Weights of a small multi-label image tagger: muon at rate 0.0024, trained on simulated fluorescence microscopy of cells.
Rows from block 5 of a small multi-label image tagger, named by matrix and row number. Rows with one number belong to one neuron. Each number is 128 + 32 x the weight over its row's rms, rounded and kept within 0 to 255. All counts start at 0. Numbers have three digits each.
After each neuron's rows are labels from the 100 images, of 14848, where the neuron reaches its highest value: "place" is the part of the image that holds the peak; "top examples" is what is common among them. Only what is clearly more common there than usual is listed. The data: simulated fluorescence microscopy of cells. In brackets: how many of the 100.
# fc1: MLP up (model.blocks.5.mlp.fc1.weight, 480x160), inputs 0-159
# fc2: MLP down (model.blocks.5.mlp.fc2.weight, 160x480, transposed), outputs 0-159

fc1.31:170126124109166146147089150158145095108143163169116112162135114081110124139169151122149105123105127141201119103114131092120150100174118162129019101116095079113111117148100145164179081158121125157133132175193169109147111121089209154121149148149143150104087090127189128105131175083176196163151138083082079099164108156116102124134088066093143098072094167154171122145102105118140152177086143120156115124171067151060162092104145111087105090132102093155164119151105157117092141126179155
fc2.31:075123147129153110094151136128096158164077158143076141094120143096079112085105180112160120061105156064113154149143142204082130110160146198155144167159175122131085126090113200101121115119093140099206094009171094108111141130133137129110152111168156072084155142139156093086166109112126158077125117163155101159096162124096142133137156148143161094165113072093111114098168105176141129113177138091142140083129121163103160098121106168159105162143136174137138106100177153145107127162098158
place: top centre (29)
top examples: smooth cytoplasm (59); crowded (56); cells: ten or more (56)

fc1.245:137185136153135114096131121118101176118129067106088121175098112129128134200158153137110129126122160112066151153139132146128116145070160115143147166084185091135143091157111184243163132089160073114126128153157124089093154098104122108127155140089116164131182035180125101130149168123098151120151206136170096096153170121078134095155118117136064116161097125137125114123104100131118148095090168142176122125083147139136094110113123085120129136084125117108121124107086163181154143048041107
fc2.245:114073131058137142147105110146130164051195183119130060083088108141105149041145114108145145119116131163115150133166056142104163137152148123145098097191179126097190163092131155111180129160111105116075134197127179111125118144123148120179151156139132127161152190084148055118080088129050162135102136099120114138140152113147135123102188108118101118071098128144119139153147123078141186131110109115149119149170154066115126156144123142132093151087135114074104120084099147111152140191147099
place: top right (56); bottom left (44)
top examples: crowded (100); cells: ten or more (100)

fc1.375:126199150142089150071100107086105096092168139102128113106143138109109092170164120086131109121145173139053203095110116168154114134096096134129175141130228140100160057130146155139148135076171111129124119126131096089097053119118101128184111109167132163126135059204146157097135158121091145100133198155131112063161182108100142107107104090178147144157110127137113062129077077131113205120136140124142119115154163157108146117125067164156114102121131108113115122089118158085094126086142124
fc2.375:136093119123162168133111109132169156093148134115114097087145098116098074016140114140151079143141149145121139095168131158107114130159142108151155087087136125086111101117114110104118138145110106157050129185134138090122086175066135085208089098088113116111181187167177152091114167140084135105109122192122177146175159135128140114134163124150161133163076144126145098134107108138097191191152086151165123210142110158136147151159111113125088137092097118103112148056125183102141166174114075
place: bottom left (83)
top examples: crowded (100); cells: ten or more (100); membrane rim (40)

fc1.133:114172141103132128076151188135115096129138105100116103139145143115158189170158143116100134202020128132050123113161099135091117151096140085127112120132119173093150117091112128112100139066100168158085192137111080159114155137103163097101118156166153156129097166097137121084081154096196098150107101165041135065137152112171175103111160105156130125186118118145161095142125118069113175207137136108080110125103095144151134160136109129160109128119162121149132147195128156148118083121120191
fc2.133:113104157104123141127110122145122060154105109119052114128183095114125145116141135087158146179099209118112191146163122137098094104116175122120178097149147073120126193124085071134123121105098133175107197146079077082127113134141118128104045163118133072150074172180122124100123070070099090123067100130115128168150128143169141146092157107140142159152148134130182139123100137118122086219184188090164159093115156109128127132166118095190104144097105110157126171097137113134135148148157137
place: top left (32)
top examples: crowded (70); cells: ten or more (70); out of focus (51); fragmented nuclei (32)

fc1.9:081147149102081135075113145142112140153108117096179049129113132125134114072139099142150177130156045117178107160130163125111145132116121100106130113155080175088167196117104138167139148122162105150147143155077099130151117131193084130109109119112129149095137227166156099125108099078064145104116127110127146145168100130131116145115193080171105077104139134096120157104109142163143209078093102091110176165151088115079133100170164153119164150178125160167099125211097134112150086118143097
fc2.9:099191075127132124114164113131137125118115120122169144031145155134067127150139100095120135091131127135155171111085129094109119124113130062156112098161125193083148168136134143090116108054125098142132128187098113095144142065170089155143146133154131093166126097134155135138122088137079135126118142133103203136138193117116094135125139125129138058104112121154170142137111162153183140128145093150119153128155066255124161187157151170128132132096139138043125141144068130125131074122188112
place: centre (33)
top examples: crowded (85); cells: ten or more (85); long thin cells (54)

fc1.417:164108104183084128064118101136116089156151118125142126125122128163113158165115091109122118129161112172085208138152148156153145127073125124138145161167190086122191077151151081108141130032121179142127122203130124159146135093082137179171119102110154165095112064180156099112061124070120166156098160071110096102123130150128189107095064099172161110136130133140120080081110127133137131203130194106168129091147076126124136122155080133129150108173135096108112144134094125136128101075115131
fc2.417:137078152139151146117151114142158134083096136121138080081152066135097107102131105115130140154122159120123138156149140205137148103155121150111142183082138104142116104138117125051131142148171097148119124094113155118179153166130125117140136149089149107170145255149142169122146171154079075105139118079107122234099165143115159111116116162099110123111101139134119161104155143128049109122180103118135109146114048122160142111093064088138138120070170120165128180108131195157121096106149143
place: top right (80)
top examples: crowded (100); cells: ten or more (100); smooth cytoplasm (32)

fc1.321:099137165083095176104099117118144136164115113135126131166108162142148052150114085101083184162145078145153175192020136129157101108076088082086119134114053192169134185101136126079144180157150054162071133123144140162110170108119114119149087164173133140124092176117125175131111109165134132109103119186162143157100103149154154121110137111125103152169130168126142140097125160121100098174067130149120180136169101156112097142086157136152129182081135110096139096163113164162083106149103111
fc2.321:151181173092119128113178141095080170182190128140162113116164104171098134166125170109109105125114167118182162101083151116131115121080149191109169114108151125082100122129117117115145128108112116064180132168108114118130119182146088126113111093187156063125164117089110094141139123154118157144115149082151038093114168085123096121098145124181106154119148145091143183118120115144174131152157140078136144144121130230149131138111178112119184079149163079133130071072139064073108128167104167
place: centre (39)
top examples: crowded (84); cells: ten or more (84); long thin cells (56)

fc1.289:098116126095143105169080185112145128107017135096189118145086139162166152129142134123094150142129035083129117103156146128161165167051145154127182202138134092092135116115148102151111083110209129098175165184137165172145143132112105134150090135107150178078111136133146077092095085137144125089154128129112170130110116133166128127121171147125126103178110129134114173157122037181151108149132145079055124121185115118084122145095098115134091104171129113098120145098156080119120148140115149
fc2.289:149119094144189111161165113089126168071062135074119166161113160131126115182137148130053110160087174135118109081178126126142118183055135164117128084153173139166050112149127116104160107081122120133202122143120116121132133079144093120137116091126139121085129127152159173140091118144085107133158132209130126090195094123142096087123106134146165090138159051151117155144135089117149165168109188108093097106177072150122060158150101125142188075143134105137136117157131174131171129101147105
place: top left (41); top centre (35)
top examples: few cells (72); cells: one or two (72); ring around the nucleus (35)

fc1.54:112217115170123096089089137147186142107104103147088144185112139126205135140095138103113173161150144140115121129155129138125138119099111103144126164084104140154143163104144124072120172075141090140083214072118134111098086120044131141114075128130118138164095181121197159107136120137099151134124136143107138104112052129136144156124116119171122131110108107094122169137065147102136130101116130170153121175214112138119186099137160101156193098123100097076152101141154063170132114150056184
fc2.54:138135051152160165155115147069114123144045082131100141143099086197144139169176091116147048077133129130168075159149111106183122193083171158099106176112161068145164144180096112194163143147096126125133091124126111133216112101081125164150097156163137138119145107092155092130083114167131139133173119114176101172182140109180096166147118123115131102166168080093114091092140102180109149105112113122070107088142165143073139144113129127118101171139143134141096159127120129103144117110093135
place: bottom centre (36)
top examples: crowded (76); cells: ten or more (76)

fc1.466:136135062095130140110116089157169083114122134109163156162175146139159104073129092118133165093151176137134175171098116150109152134113126147185147124086160084161117144111141125127076116103073247124179101101112153105141150086094149156155094152146160190130128070146072133146125136146113136142143040137107098046156084116110150139136085112130129138079108136171159113111124154117155130217159150115100136159097010166167140144141146126136152130160105143129095123106121134133147103184113161
fc2.466:154109112124147144123138139132174104103081086114138126138151122121040115139106137103167119155095117112138205104149148240177146106129147138065141151137109187150108072143106137084088141079132094150102147096143161079155159098144129107128145129086169153176130140156113140109145163098096072121127168145074121063090072133122133112149096150106169146125129164178185101103144125068153110118121160133244128093136012137135161130130090139119140140125125140136148152120168140140089123087109105
place: centre (30)
top examples: crowded (79); cells: ten or more (79); membrane rim (33)

fc1.374:111141157118091126135099139105088061094166127102111078136102126135126118149157146082135108104165118129089205123138143161118088105119098169160145061102207147169187104123091147164161106040131092134103113130120139120094141127150113130097121120139154188145130078162134131130158217137124145108109192163201119089147187119124124136118100070182122167119132118119142117099056087118137158111114152160145145155105143099139120086079065172125041133124172110154150129167138151107118169070081101
fc2.374:092099110095172141130114121084121167095145139115123125128082124119126147016150122129189138131152113116109108124119124154129123109187120114149117081097091142135166146132122082113090113095119095104035073152104109153130143135061149092172125165132165076128148192100162183147107178109105143151088075128132143142166146154116143162152160115136110164079158157093172092177148108123092152192118097124199140157168136156166151143148146095169063162042126119106113151136134177107166153197105101
place: bottom left (93)
top examples: crowded (100); cells: ten or more (100)

fc1.298:154169152106073116104113127120102046082100161127181090117162147117170119146120119124098110097082179140087164145158139173121067132126096115150124116106221158118188061144167105098107122025174190149133141132125164108123067145121117186184128106108145179125128121199130152142117115130116155152114215125142159058103153124141153130111113121155140141153117125076128064136061119068110133114144174111170160132109129119152169097143066174129124158143123129122133144132090142124128090126109161
fc2.298:139099116118146116122108094121155156053142153121067084047119134099123132015135106120105159148122142153123102176117169167118065123188127131130111105075135161116106072151138125063125127102108136133049131167137117131133081161116122130212118102097119130066158166135189180165083125147152103126105112115124134138138160142127177151135130086136135130136142123098171111148110118137106156157156072187181171176140093147133164130143119156119117166067153109095110152148122238124150090161126109
place: bottom left (86)
top examples: crowded (100); cells: ten or more (100); out of focus (46)

fc1.222:124136120102081096104090148112098015110105137115156042172128105127181122158183131136071140123124178149105134156122120132134125163125122107137175104106204140141146093129092126109153153025120148084209131118133174124077136140125116170111133116106089157124155111161102085121085163104068149147120185086146160098139192112151118145158073098154130176183125131118125081171118130178139148110104158169143165148090180087159183118187135122098118161139119117113120089115135143154110104095152103
fc2.222:132132085143141094116104077093122138098094130097084081087121195101099140025159109091099134149139132120100054185132147158122101115160119158150140057114154147116086093112146094079150147165126122126072094147086072128114132150136112164150131115087138112122154151123183160181095143154092121137152079109116132174219172180126150169147136116111178162148163142083175136136129116104120179183154103121158142168144147141126176172121130144118108158067093109121109087145124213085116150182120102
place: bottom left (85)
top examples: crowded (99); cells: ten or more (99); out of focus (56)

fc1.163:124150135113178080128148118147057134098130117102157110148139106144086110094116150131123120188176157065167173122169109160090104171180126091184161129107127101138118050201167089089146139101102137104133088131150132146056141162175156110097150092091154125177146079148086106147072142096161181121123171082119119137107175115171147128093101227121139157105121163123149165147141098184112055203092130150135143099124107090160148117144148107152126117130088128070123099123113135131145118146113060
fc2.163:201080136113147122092160166085158023145112099122076185156119152096130158158091143133113154199095101137139125114143150108100168109149116146203062146156124110131157048131144146094099133164114191159108144152143076167143070151125161107129141121152147116106123209124111110134120166162152116108126077116118134107078185136128114124181137161105100105123124181054183123092138136191151110157095122121156122099100170119135168121102101135155104130157136078103120089086105154131123066119086174
place: top left (35)
top examples: out of focus (51); long thin cells (48)

fc1.144:171106093127094101147086139061139070220123130082108112192124089230152129106128122125130133178155121155164126093159125145126125123199143138160168206087086134104129120084112131168143131143142173147172101123145152153168099098117127122143123142122055143115167085144078096093061164101123101126174122110143115075141144192112130095152140113131093102123176130126132060099090104130126166210113147145130111108083116129144130155147116112104126106184129070107133149124158054159141163146174132
fc2.144:076119079101209112083081139093128137085100104143113154112116144086079168189155108161121126095150146140112137139154109147117137121117122183132103149081183108183131057073146141117113130085183141161132168151090130110099166090112110140121124135117143198091093099070136115127205118139129191147048149144155152183145151074140144099071103151210166127129120116113099210124186115135169122141153166123144088117139095121124135113166113140081130131127167118184115136109111132113124083078103175
place: top left (34)
top examples: membrane rim (59)

fc1.36:118160065097140153144123147104098162132114156117155169153139120149150082134117130143190118107098084079136113126079123107100135098093088128100183122160056179086138190165110128107198103133116186165139141138108095138126143142093121077166074128148125148155133155092064129100103131130081124134146121153171117110248097179157097151090084145132143107113083123084135075107166166143109167177114054103171130114151127138110101148078168121119110152133180176125139156139104125124082123164112210
fc2.36:135174120123099186153157118053112174144165143119144109115115127147139184100103173130076093178153140129125138129109067148110184112070160133132143093133166131033132137130144139201147094126106108090172088151090126185124141114136131118128138148108196139085139104171079112130162113154121136118120138124162051142181132163105149108163141149190125135149128114153125091080126146101176077082135167111144128123141093061148067098094103094146216136155169143084110103112098062177139105152169138
place: bottom right (99)
top examples: dim (72); ring around the nucleus (70); cells: three to five (52); green stain (41)

fc1.38:130034133196114102133154087143118173055131125173099153137142113134121175143150091156124144090137112152148100151150104142113138136019099128097142110144204128100119153075096123109123106098120161118132132166102135146075098096167100101142176162100173173130146078155197089141118157112157166133116169089122138060127181085134119127088160121128134126112151091169107161110163166118141108171085125122077160117138244124074082145121117122122106112126120115081113126084073121122144121100181125
fc2.38:114026063116111159074139123115141112134135133179053152140127152177130138030111158076152129114116136111027087148128111124133198145134143140042151156141151097129123091134181164127127140073158079164156147103203122088150153137140193134126120147147110119110143156170109162158142125168107029182135129091127101127119109149090138155154138125086103148170154131117102131124126126075095111075171120113160142135145196132117109137120142135136119156127152108138168129111104146127154130110084180
place: bottom right (43)
top examples: crowded (97); cells: ten or more (97); magenta stain (46)

fc1.409:146135074040165166138122126118091145150154085152141127182148124124140099157160110122124096121132099125139161101122169104078165141168141088061169148129085128050148204121124098055142110179107146099077163105133148114165131100099125122153088131126148122154129128101138145114115108115116122160157143145121140121168119132148129154109098188131129141123102091093104134073168195116138151146120063112189120114153129095073125175118174094128135100126177139063109103121120169165148084220151240
fc2.409:079211138115057120185156177090102115135081130115160135116123158147095139205110161086087077107127081139157141143119117154140103142099101119112149126101164086153094099104107140170152109204112100104181120130103198110112127169153106077136140110109126124116135137118096079108129101142149171167109197127141149149169124158129144155150136088153141077136116139125140143152089135124164116064123143130151161089067103071127110101100144142137168148201170151164044138067102037125167122131158150
place: bottom right (82)
top examples: fibres (35)

fc1.124:129207101129116142136101135136114123171135152131173098147123118146094145130151146168188077112121089163132092074167147062121123138117130182191158156167095186127150112100140174121126092135115089103172141145120112084139141146145135159137124128180132164064154132102063131118065163099123184096116155093154158119103138129185106094128215201124130128136138121125066082149113175185103134073119153063113067038145108067118139091108111111122118096165132106125134115174107128091129135074142138
fc2.124:090092117090111116136106110071156099098126098134092172050098140135178164118129111112089171117103190106103112151239201176139072155112066154075108088078123182152127147130117180127128136056122119187158098122113146143084120079185085113170127116143130095140170107157161117148153130159135106132123083155160158134140148128053149130134146177065111123152133117122174133125132082161118109133127112096181143159145089176085125136154115115062138135132192108134172157106119138090142141100149132
place: top left (52)
top examples: long thin cells (41)

fc1.346:163063184082079113124088100090151110113139170055133099190088160139155136163101106162109202137127099118156144115121161156127178124119100092138134154163097154121155166143129110156188140159063161146102116183170130100124145113066174111103046140181125092101097158075148155095127090133148139103130073124166116158078055142210123178116125128149164119104164087128151164092134141078128167123142095110112137173143136097108090122093119128132101114069142154119147131132092156199152118139117165
fc2.346:120157150108157166126119156088135114168132149121097151047151117140042118215144115133106119127098143106146150101104133112092153112113121137176147145181054125128045112142103160168145112010121132100124142042153144134188121161122101133165151155134172079159153124159162160140174137164100114118114184113100081142125129150090146109144155173153138121117133131141098112099151100180147136138134118086145133121145117149146141032150099181109160107074129092140100131192108069130104159130112174
place: centre (27)
top examples: crowded (91); cells: ten or more (91); fibres (44)

fc1.19:119166104105143087176174118121081125179113120153113134193141143143222165137108118138115188093132132159105078138160143097170145174136169100145217130106112123045134142106135140093138096077122177125159145143130096122192136104078100160142132121141135131113161102112124123155112087132151151162151157177142119085116132123120140117109110142134152099128052086070095095160141174121130095182147106104123117110179111169128105185181065138115124156168069139139082147090150048128092076172141172
fc2.19:110156122162097095206172200116060152088118129124130124099165167140158158098088083139049126144121182109139115151161106107149061118152133117160126153132169083106066146126172137129183063203122073152153148143117157099132138166165064162120142089168126101118117105128114104174141104115164137118040117147150119110142128124129124122111133058099113111126157125160123169171101187138165142052106204136108144101130124087130069149122136143131177122136137170081144085100122134164117087142135093
place: bottom right (45)
top examples: dim (52)

fc1.1:130190082163076160084165143107086099125127135128190108139124100114129169145163146124124141109135110113131171149101051131136124152089111128084163137134233153144122114120110150183150167120185065124194089085098148094061119125141120176125109110103150159091160067122088077132152137099113148098168163141151146112131194099086118142126089091151115176155148156107161101117075133170153195116133153145108148111131197124124159099104064099120104135162170122099086080151130117073124062107139116
fc2.1:113109159172161170109156146064164138066125136138131126111147163194133072008168130067150130160102119081115086115139114128115123161154126132118098079078079146139141116117126073165158123101127122144084090180097125131103155144113142118184169136104189086121172196104160128141141139107126117124182116200167157153172139165111128128132122113144156162178149129073117078125112113108109165185155077107122095145169150115167143123113106090118115141097120101137111120162117169097127136170051050
place: bottom left (95)
top examples: crowded (100); cells: ten or more (100); out of focus (41)

fc1.10:192132142082101141117119077118146145118145179169159149134112143115182129200126140162170119131169120156144115151113155139126110125087140058126080148127095107113105163137124121075084133173105198163137073216166150066125158131122131077109066104168167122098106118121069188150078145130133116086187171104157101122089150135143136132074086163089082072154125163126148181131093161130145178163129100175154109119101085116113133060147098156124141167133148066124109081101095089115127127124132176
fc2.10:131118096073130131073178096065129100140144133103090106130135120124133153201110124115173137135093157132113213108143139100105140130163167111057122081103159150159127122147109126160161144103155202165133207065115150144143112167118079166146150150162123129138152164110170158051085132120076156119086121171089088147131112092077127109082120110144139124120085186137091140099130129176075117087132162040127136156132151146144128120164167155103141128173198156172103074094130175122148146117086108
place: bottom centre (30)
top examples: crowded (59); cells: ten or more (59); membrane rim (40); fibres (30)

fc1.464:136160211166111093119121117215200149151097165116142063130108153133135152127167104156163168168152066165159056151079151082117143117132109118123167131155144116147155130114116163112129136132115058106091120235089133116097125099113155100144088115139098170119112171132124137100086117119110156110114119125081105099140105113185184140127085114145124070149170110104112143125112095112147135059116121049123167078120114175109152160130127100169130091114148133120176088158102119139084173076168182
fc2.464:089136180168083100097092150151081117158172167113134072106100123126137098127143148116155119089147119082122203107220130128130159118151141122144073111160111127144157149106100133151106129083122139120105117133111096164098122107095113093094157115065112157152185075150181155132133063101071117154123137184082158118150170102124138141094134174133085061100116093174147164115160132147150136166139088176123089061130098255167176102156137085139157118113179122129121099096150157128120131167111142
place: centre (26)
top examples: crowded (86); cells: ten or more (86); green stain (44); long thin cells (33)

fc1.43:105126181144083082100146128240132122153115096131078097143145127184094101200089129058093139134139103182123136139111171150127141098186124129155115089154112174081143128154118137100107143044150038155093168141111133191139115147092130137151122145122170149115122105129089117117066082108132108193073054062141121153081131135136120141119076068127112143146129120135117139144132142165155110190146143135131134119164084148081104166090147107136139108119127178131133173187105171167121143134094146
fc2.43:106133183184104097141128134155118206114107141076154084141125100144095163103095175121091108127135176194083224113160087101133115142175110193078123163086153080175095106085098141109090115116082145214162190158087105139131141158116116152132132097100120106103138187141103131087125107154137094071099083146141134111068122140144112103107148138178127172082158129114134101161173126132152163131140148140081111115112071140147088178081152097157123096121130132097132160120117145102134148106167210
place: centre (26)
top examples: crowded (90); cells: ten or more (90); long thin cells (69)

fc1.89:092170125051171088119120192052115137087119155144196131133189143129141159143139110121169141150191150117050124123124108098150088132085110107093152172150152198152163158139142107093093056184111137143209097087106078121138129090150111171132112093122138125105130093118124142100095183122113118116088083146143161160109177093108025165195134130191130151102085107163122100132135147127171160126138167121121139127106120107094081151166112149156134128093157145128155113077160144149111113089128133
fc2.89:088158102154111143124134082157097106135086123147130193174161116121149109153110066166135107142158144171112101124090125163118126128079159069096160163109125089128084137113163113180188096183132080117004088142128119141150167135131103157141162105129140102149110163134137138123121154100100134169133209112102147190184141114127054144106134150151162167140110100111132117095117133211124088146159151153098116080150122131138079145178163108135152122152102146136136113143187079100082142104138028
place: bottom centre (28)
top examples: few cells (76); cells: one or two (76); red stain (43)

fc1.237:124155134096100062137110094211130079161082100121095066090109145126101160097103088104091137130166159091140156111105150149139150135234118102098149099128094160144165119087142130077108172051170091124083139111124057132162102144171157112116119168165144119136120079130096117133155091126178163162140105112059140122097094139107086153186157101123121187132088157131150083106133153131185128191115130135139146143159112129146142117092095143143172137115164138139121131214163070176155136176101137
fc2.237:159201138094125192128043184100110131127148176135140154156097110145115128236115149105076152122051067140091148108171077146132120144166087130135178118167176151075139098096072172148104141144157162151174152129134121144126138173158056161112132130148142111129100135076048160133145119126144118055128102110132113159088115115137133115134110194166111140143112075118081069169138077099128187122134107137110100161096135126128094156138127167130110097124163104128139147095096115121095091131106170
place: centre (30)
top examples: crowded (82); cells: ten or more (82)

fc1.279:103197119114127146074160142082182157145122112127079161090100112131083146169157164173100125113138175135089113156078146121128112139080115158140160117145157099147138145116144085149135134112149151137105182170144125139079143077093161095102104186112105157163096058152204088131129131062109191148137123128104042037114147166148165108104123142189142122115155105142170114116134135199075126155116152051128110102130200116119142167139095072142146119090135150137126154143128121107132071140074124
fc2.279:165104142113129160157180094206140112087135098186161087131109123115105169044126114101141127140138142149145114155104126105148136132159153132114119096116157144129163098092171071096140140155089058133168126187134085077098160088107150157165111119099152204101149164137065107162130147152129135168142147076081184203109133093102118178121166141175145123148109155115101143085163144060104141155166101108104151107135136137047110062137127143144116152091112123061134118103080176099117145167186113
place: top right (87)
top examples: crowded (99); cells: ten or more (99)

fc1.106:156148200130092155105100097146155110085190135132094030180100139097114120172170108133126157073101152156155119136121093155144133121123067129124115119137170115135119151107164141129108196151180049134113108100124105117115133112184151115157129131119148172157123061188201130158094115119146182136170155119108109089130181112112150125088136115147111139112168100174187094116131113134058127167087157057114134134091212142119137151147063163149148134081139086094124102158152125127136150097067112
fc2.106:108087108169081077116138089125109109173151136146132182127087093119152134037130165139111116162107106087104106119144154113184123138125183104110110138107103111148146175198145101224142103193107104090133161128155112115102140069079156178148094129131154163101145117149113114150157142161098170112124096134149137106131154137157113146116179131071136166109170114113134140123215135087087205038136105108075143077156135124104111091167187086113140139120063151160143157117114141139148071161123137
place: top right (43)
top examples: crowded (99); cells: ten or more (99); long thin cells (36); vacuoles (32)

fc1.395:134139136087118145148106096096165134178098117148170121200084124055133119139134059105196135132090137110135131165119128073071140131156153105170077083092173061150186119078133116104204109082118149125146133107127162139177149116161121057077155141142170111170157115086128103135121119124105151120131127137100146053184117146142100156158127107189156156072088109148088147178135118152133147155129144092141106101132057116152108169112117206148143171159134091154117162109096170139087092136125176
fc2.395:134119103109113042128124109113131123152156164146175161080138134128144154109108104114137144136095157115141066137175085138088171100105160233124092106184125124117097142170132105138091064189069090124130123070145125145107149198134111114107112114083154089088150113164126118157157076150127128071159147126145069138118171141112104142139156120125149157119184148151128156135084174142158099100189093073104142112163103166165112063079125083077179103131180119154111110106098162183190154153134128
place: bottom right (44)
top examples: long thin cells (41)

fc1.262:169166134144104110086139169093138181107150131124154120195078168177086158170115142093138119130117162106118121175127102147139128114103078160125106119142175085142129109138158112217137163101105029152126099137100117128113150075097152131122120079134180082113149067160144193126159165139147138069120077181166183123115168080107098157171136088112065127108086149115133156132086114118131168132098107085059134110085159170198133122115049124120122138158147123084126123110128132066140143116151159
fc2.262:080105135140169101139132152046137163105164133119096147112139113160144148041143181129156107071139146139093104106169104125137111149154179119135116151174133084093168205115109139197096178154099112141083145137121146133139113127103150090182126139101074078113141192081132109099126133140116131097074109216087123114141142129146119161164158137089085132099134159100071100122124112132147123183142167081155155124151178124093162159129155090136083155153131154080119156121101068112129107216065084
place: bottom left (82)
top examples: crowded (100); cells: ten or more (100); fragmented nuclei (29)

fc1.274:140169147129089066147099118115094191118111145152120152143110143078115148182153107108138117103147129151101146166109097119108049180095137154096175144110172123124149186157139128122124167074164115139149154128164150145207131112182164097074113092169128091093140125068185118092160140153115086175129108143066183091131157099182042147118164106130110136090107125072057132146166071108147130157124141093134127133111168056101187107138110178117094142161091068134140165153105138119132100152138131
fc2.274:106128070081114020124126164112146116082133142101092139068120069170141134124167088174111109082099127105216136094160089133136135160167183144158058132118117108166128149136186131123154146141137089151069154113139110172158130183093159120111095113117127113131091142121140126157183092100067139133153171160113154127142154125146050164127095107198149140152110076092168140139125169171162141195164092084122154075153140097167170096144096138108130109074129110159108125146106129152143104161089136
place: bottom right (74)
top examples: long thin cells (79); out of focus (70)

fc1.47:104166169167139131139135119116116211084183158133152132121129141160127125208163119078111151054107108122153090181169156154111136156095158129097106158119123086095123073146131126126123100129140076110167103092102114091179130172122161179130143134095115125083073076083158129055127167144189168095187140142129100122127171121114098172124074170148117144123173131127136071083148074159141090113091107118072152148094164157104065114111175126129138144170133071102132125127153103083147190106128072
fc2.47:121089084134092141113173120138094124129147110136083111137088109105157122094113150125139104143139084192108148134183186150121164114108066216145144130120148101121099224125125173195080149125092095156089078162112105124075121061186104127142136115102110107146154181123100064158116113167082159137163128163118099105146160131173182110129187098152121085105107124097138192149167206074167149108132153138099095138101119113095148151126121160129110134080079188103095130122128117175111116150177151
place: bottom centre (33)
top examples: crowded (75); cells: ten or more (75)

fc1.228:091125102176113090073145129177172106148148056158146049174163142117105118118068156072141137121100117090106151144150160164135111097176096092129094133108083099111147163145141164083106120083160097144081132137089137160116122146091143123124152160113106126159085056090078133150159062209155125185129066132106122139108133161135122148162171095127128171115076112137117130082162153196155075170154097143156137124131129180134132093089187190108145159119076189135137126154139148162084122123161136
fc2.228:155182149138187156128112135128089194184138174142189111165061113152075127117143138105125136178070102113154168126100084094125127138148112154128162128125126087168094067164099106102110121169119102114106101142102139220105141170129111122119112121112116068108126222074078140104103152123135140127118065135125091101117087141124116124108196167065130167171112163143151154116118124197113194143129106098165116185102134164119090121121064096120142110170131112127147128122145139144112116119087221
place: bottom right (35)
top examples: crowded (64); cells: ten or more (64); smooth cytoplasm (35)